{"encoder_arch": "resnet", "model": "model that answers yes/no questions on an image's attributes", "dataset": "analogue clock faces", "train_examples": 97500, "image_size": 48, "crop_scale_min": 1, "horizontal_flip": false, "questions_per_image": 4, "encoder_norm": "batchnorm", "encoder_activation": "silu", "encoder_depths": [2, 3, 3], "encoder_kernel_size": 3, "encoder_stem": "deep", "encoder_avg_pool_shortcut": false, "encoder_widths": [64, 128, 256], "fusion": "prefix", "fusion_encoder_width": 128, "fusion_encoder_layers": 7, "fusion_encoder_norm": "layernorm", "fusion_encoder_norm_position": "pre", "fusion_encoder_activation": "swiglu", "fusion_encoder_mlp_ratio": 2.67, "fusion_encoder_head_dim": 64, "fusion_encoder_fused_qkv": false, "fusion_encoder_bias": "all", "fusion_encoder_qk_norm": false, "fusion_encoder_parallel_block": true, "fusion_encoder_inner_norm": false, "fusion_encoder_drop_path": 0.1, "fusion_encoder_positions": "rope", "fusion_encoder_connector": "linear", "init": "trunc_normal_002", "residual_init": "scaled_by_depth", "optimizer": "adam_atan2", "learning_rate": 0.0014, "beta1": 0.9, "beta2": 0.95, "max_grad_norm": 1.0, "cautious_weight_decay": true, "max_steps": 12100, "batch_size": 128, "epochs": 15.9, "lr_schedule": "linear", "final_lr_fraction": 0, "warmup_steps": 2420, "weight_decay": 0.0}
Rows from block 3 of the image encoder of a small model that answers yes/no questions on an image's attributes, named by matrix and row number. Rows with one number belong to one channel. Each number is 500 + 25 x the weight over its row's rms, rounded and kept within 0 to 999. All counts start at 0. Numbers have three digits each.
After each channel's rows are labels from the 100 images, of 14976, where the channel reaches its highest value: "lies over" is the class under the peak. Only what is clearly more common there than usual is listed. The data: analogue clock faces. In brackets: how many of the 100.
# convs0: first 3x3 conv (encoder.blocks.3.convs.0.weight, 128x128x3x3, each kernel summed), inputs 0-127
# convs1: second 3x3 conv (encoder.blocks.3.convs.1.weight, 128x128x3x3, transposed, each kernel summed), outputs 0-127

convs0.27:523538495502476478507435478445500539525469494508477523493540477518485459440505540500507477503502528471507519500479485541457516500490488483481517537506499490478485502462514459536483486517520465459518530480466500511543482516462528492464509529479535491527503490467490488519495474542497495483506488470506466499503529472498508477503480499462465489467494478474517490487522467493512417506495
convs1.27:495542459523516483495525553555524508475508522493471539491470439465492502526501498475467502518498476510473516535483486534441515478457520488503528514463510500472479476492499515505489502488505516488503472504499510511530477433494510464469510493529522503484486524511468511491488501523485532543503457518475490505442477448518508515496525500490505531541478463542534477542473504507508500515475
lies over: face (93)

convs0.75:469516465451491502537503551497478536536504496505458504502516464515529479448467519486500475528506499510497515492495493507460497483497494489454513513562497536486466468442504453497472558464500507504546466536456458469506511458463525515465515479499499473508525528484471534484484452513515473500509471488498501497517510490481528453507504492505492486477474494482511503478505493520505458497488
convs1.75:516511515468511526489462514463489455501458476525527495479463506485483438454537487529459501483516471465487526489509494482496514442495504455487484473511458515482465494503513451503497501455516487493490454526519491516490480455481493554480534522503516494491520499470502512484502519498488493496552528531504459505442487452501491514486490457510488530516469505498500511512474465530510521456518
lies over: case (35)

convs0.122:483501462501495477481512536487465527507490517499471535516507489508528508492451532461472499522453517530500501474481478507488509483473461474457526518428485518483459484482510455503475492461499466478519509480452489477508498431473516467487488495468483515517494504480482519503452449483505486526443453514488477470502489453492520514484506533506497494509471493489524506480482462477481523477518
convs1.122:502496500493475489490505526498501506457513492506504482510497465480560508486473477507436486540513551511464527513532473493489480503515514485485515525505487476473439492460511485526517484474485512483506524476488443487496519444508506497473508473450479533466551498486511492516509530515498475505530444530470483470492502434483516486504471520498460479488488523516480463511464473502467551501501
lies over: minute hand (29)

convs0.58:456507456498480530475539504535488512470502465461515496545514476496488507490498511455496475487458475536487467485497497504475481504456452499498478498478480447463473492480500481501455455519484482511474442499489486441532464529491498479476473460498501480496488505496483487500469410519498500485464495487504517487525512497483507489483547480470500479501508514482533459468480494476512488508500
convs1.58:514480527500513524484465529450508508461532502515496475502518520492541496529489468512493483516537570436540488515523474525511510499538497509522484519524523507508506497462505539545524526532484480483517528486516486495519551531484534480497474518534488503494497506500472511502515545498479483524518522520470467541461476484472485494533469550521509499503519475523500516545499498487441532460495
lies over: face (72)

convs0.36:564490541535483492524475477487506441555498522502526497516488512500442500491524475541481487473542480490458494508512493494513510503505491509498446450496502502512521477494492467505528471525489484475482518527472493551477479539521493533532546528516521496489525476497488437479536537472505493484522521486504485513480481483510507518520461490529478476472527494486507471518540511521508441494487
convs1.36:482461470503516500506500484518482511452471525505485490491481458466487468509484525486529523456485482499479485511488512439503496497524498495494478478484529484452531526494488488497453498485477515537451504466487545496528443484504504500522517446507491493466459485535503432515488498531501556534468521492495476487469515565523486505484527471486531497496489525497495501479458536501516497509533
lies over: case (30)

convs0.53:491474445475497482481498529525504469452525472465484514509512492462467524478474501457505470462516494459473435472455511502470485518459463504507479469463499506483498470519493504478463468498530465510517477499512489482524472538516546486513481450507532483506509478477443451510507475498477464510484497479450468511476515536535518487484490509499507487507494466507503478460471488515494486497506
convs1.53:535505521507513500502470525497509531483522464505528508525491565466511445498498464547476469493506484481499538512547482490531517484487530497498497512485523515533485521483482488481481504510482465483487509530537500532516497513545499503499531528485489520471470450472464495518491480461483475456536545484488484497461504483503538475470487493481525451499477477463505464453523471450490530517471
lies over: minute hand (38)

convs0.47:506483497509492505499422494483497533512482478522494517482501526477469409465527521504480467475467528481510498519498491518520536477502498479506464549562510526501476494530455469522453522516516487489521506514476475499554489488470512504512525464527506500485555527503491506494513508533510500490503502470511474514477517502463514494498495527468498512528519502453527494469540515537547487484478
convs1.47:514510480501467504463475517494522505485492485517491536492495471477494489494505471520474474492523496485490516507501512467526511426501526438508527474499502479481516464525480483471487482474507496491497515505487499543456492503487426467459470508479454470510486484485468489498487476476489510466461445496484497485497485465544473546467484520510455514542450449523495500487499457499478513512468
lies over: face (99)

convs0.4:486512475529467532485508509523485437502510486477487516522522453502524498454492462485467486511552511478516480499470457479443517497518497510459528472544507514485489488459475524515523492458482479531473542484491455503485518501536469484493475465466499507513505494502500502523517501497527473470531467509455500540483466481492480500511470546494484460453465481489536495500521461483497487468481
convs1.4:502519516445494509519539493509479499539492487489508513491473496482496499488487489501505510511474490518511505525468518460486528442474496490479464471555492506489529517506502428445508479494506556506523515498524519493477494480509514502478525502493525494491509506544510494534546483454435506499476529526505514492522478507515495516417521470486449497494502512460528492464478507524461503472536
lies over: minute hand (54)

convs0.79:510501488498488466525505467485460480501480497458503509487480484503471512493523463495498485483491506488466473459495473455487487459488450494457484477487483458498491452462496464452496435508462479504519506514468503480470486497511496531493507474520533482475518429466458472493490469454469484502484528504495473519502489518520467506465458495495454495460481466475513493494519510514474451519498
convs1.79:472455495525489491491475505471517473477482470510462496498496501478465485502471540491491506468508482493487501509493526516509473524498521493503438532513517517488496553505544511492503543466488543445506489450508464475520506463497513531479514491468488496507456552525539473509479546496486493494545486524481488451453530506507542493483495492470528472488522545512468502501464487500496552483524
lies over: case (27)

convs0.37:479508500520468515492504492497463493489500471487498484526465466472442499480508496501515495481457498477527504468484521486512478471463436459511479506475498464467490499481492470460499465511473494494497463521486480486481465515508515513495510464494541486477486485492515458512490509473463471483443529469504507507483461504506470509439493500469499478488455537436494441495499508524464458523471
convs1.37:519483483464493533469489485513522505510491475520472510467535540510494490481489510481512439534518496505545490453492524506541481525509496511535476490527526505530540499550483498521508492500517507532500535502477503514485521540484488483472475488436478501562478484469516510510528497473481455449504485477496526485526513533496498558499519525511522492513479528499509452492504441454499541478499
lies over: case (60)

convs0.74:527496506500498529509491474500434489526472500491527495504497500501457468496545482532469488475478496510505483495533526463497484434499500473488459480534510491495463501469507484487503502513449467508473468513495501499490470534522493548513513520529501505495542454520513504506557503455483508475470535509523514527492452489503429481464468516510474504459472514471505479471515501526472460524486
convs1.74:463457467483487482482531444504491514465511516480475476514513482468507517513501521462534478495503492545481498486499516491521486518502477485503410516495491474474505510477553508502507463498496533486525532444466469458495457503512513502463506506473512505514484483512543493501491512497479501513513508513465511458503520525461496481480497465483503461469500561517449489500454494498503482444521
lies over: face (68)

convs0.123:494525508525465491478513487474444432481498479481509492490482473472481516522503484503475489518524487480465496459524455510475476473489445511485487461547450476487502480513483516470506431488452484484518511500485492503491464518553464525520470493493510486472485501496484437491516482497460476491504503502478501502475495480526441515483502479490485477498468493489492437507515515504473459515485
convs1.123:482505459496542543530531522512467514521472459495495487521478503467502481498490507505504504468502483502535504525501479493480519474480487508463478520481487549488490513483521502470427517515495478499545442505520516501538504496505499535553506489500512507487494477542489504532482503453460512451479531494509492490514504529499460477459520505461525491480478498433531522449490554500478483503523
lies over: minute hand (30)

convs0.85:511471507518512527447483508503461497520515488499510492512519467470417477454496485492493484443492525484485490503482507494463501493512456470479478477506529522449523509478504514495479499507483467529493497500480497532476456485504495506506519509533506487498527481487481476487544520442477520483509493477478474532506490507488464469498473548469475468430456474476516480512504467484465451497522
convs1.85:444488457472501497508499441471469512480474472510499472498483515487475502514499478449522480460501486485485480507488499467519466488490463478510432500511484497481505517479540517494508473497455511473527507482480507449486459506501518539512508447468478510484519502513519475475490499503497516501524534533485492456477499520523484479489462456475478510467527565506460496489477490518484478458548
lies over: face (75)

convs0.97:535506525525475490494437488411490483531434508487520525492494520478473450489507480513460482526515487446497480508483479496526509486489494487517466454506481472519477475504521504510511492518503497429480519518469498537504512534515501535505517515491511516506504477525484457503507537491473482469494501532500452489439478462504505506488444490501484495502519488480518508509541475514488477480507
convs1.97:498484492504495498490513486491503537480489520457512503532470445431516456509481509486497506483486537498501496508466543472478526501489505484506499481513521486463482526502488476502479498488481517525461503485498542483540455470492489452504532454514484536449495522529501488526502481554468517490494482487508439522462519508559492525477538495482488467511484466518505510484472529474512483534554
lies over: face (95)

convs0.29:489525499452495511473502485498511492493481532488447549476518462506496520469476482486533514488506512470527520480492454503441509513503465499501505503478460501476497484489511510562466480471557485475479501471500494504484474495500500471516493502450494518533465497473491463544499496478447499471502526503461465477517510494549521448476493466462473473511474467516532508485486483466453511505518
convs1.29:489500446476496517520514518479505523531529497518468516490469510492514503500494458508477528519477483496489529546531479487465520485477546501506488490538466501504495502413496514488504547482476507467507492489499473512514537514511521484481554529519508502489493501513460553545480481444505491504495493504468508514470461510485534469488452493517507503442476499503538559456490507498469504477507
lies over: face (84)

convs0.113:498515511495448462484462471469506462487485523485496493453467492468474494502504490525451518502525469452481474491497453489474475500488496498516530481464442456501476484510457488520479468505510491450466492477481486505485502543518468475460479509446490497495476483505480493522461475505482502470501469524470444472453485455512487489485496455504465495502521465515491475490517493496471506526490
convs1.113:534476492499490513522511513515487484550534531445437462494479477487494510498518539516528503538502489534519507510522480524492483526464538508482479533490462500517523491456470501533479519527536501504512507462504479529511545524505504481492512547503553513544503490497518543523474514474493477504501496452472506524500514528445514479510526476493546501506463475480485513500502534474512495484436
lies over: case (43)

convs0.102:460517445483484555445523482529460505506502471472448529492506476532492527479437499459489487512467492501516510468504499494483501461502482480466482523505509441493500503478487501464490485471457473504471503472491485479497480519513476475473469500477502485471471489504513517517497500459493484515470461504467492514535455493471465492478483526536476466474498508490540514492458465468458500511509
convs1.102:536487536450493456463488493476502495496480446497510470458519526533548515493503505537523464567523509472510485495489521551540486531510523496526475518520482477538523497516540505529540505485554499479511549493523492508485536503474546519477500502506481489483507507502532528492504479508459454487526526524491484498531504512491527513508502509514512482519525514451466501492483462480495510447516
lies over: hour hand (37)

convs0.96:491532471477471465451514490513516501454490470514500513527504499487470501511471517499465516531497479494495511513472506501491517474475531520504499478474500472496481516479522501490499494524479525495534486462457486501521489549481480452462498457477499471527474498554505456550480501530490512469452443548491515467505499457536457486485509472518528486489532519457545490498504469456503490531515
convs1.96:457496448521522462445473467530465516475477470521494493519522509502529473525512507470515438508499511460503479474470537511510482450545517459517483527496514500484484454516470503524496478505461462512499507527499523462484462517501538474485492502545499502495534478452511507485517517503481449523491540502479488495498538513519495488463507489483506523490495486478481469485511464553483510480462
lies over: hour hand (28)

convs0.45:555513506517490466468447505471506471524446454460516482498531516471482461482493510497487477502489494451449443475462505518517472507476484491481491471461470508533481465529483474501509471535508504461508513516472499488510468537516506534529522494474543477507541506499478472486491503502463464502486507496492452491497506469538492504473483482487509489501523468431518517489495470529487485511496
convs1.45:487428496509476519486523514517525462460507487482521468569520505435507496525454502492513498473511536502528460532471511491488458515509508537515444519560548490490529501481509507487462504516465536532517478513515482481509490459499482478491505473490489505466516512519493471496535500493485517470497496472450491472509528554505499506483504500491517475469505535519483477476477516510477523485529
lies over: face (84)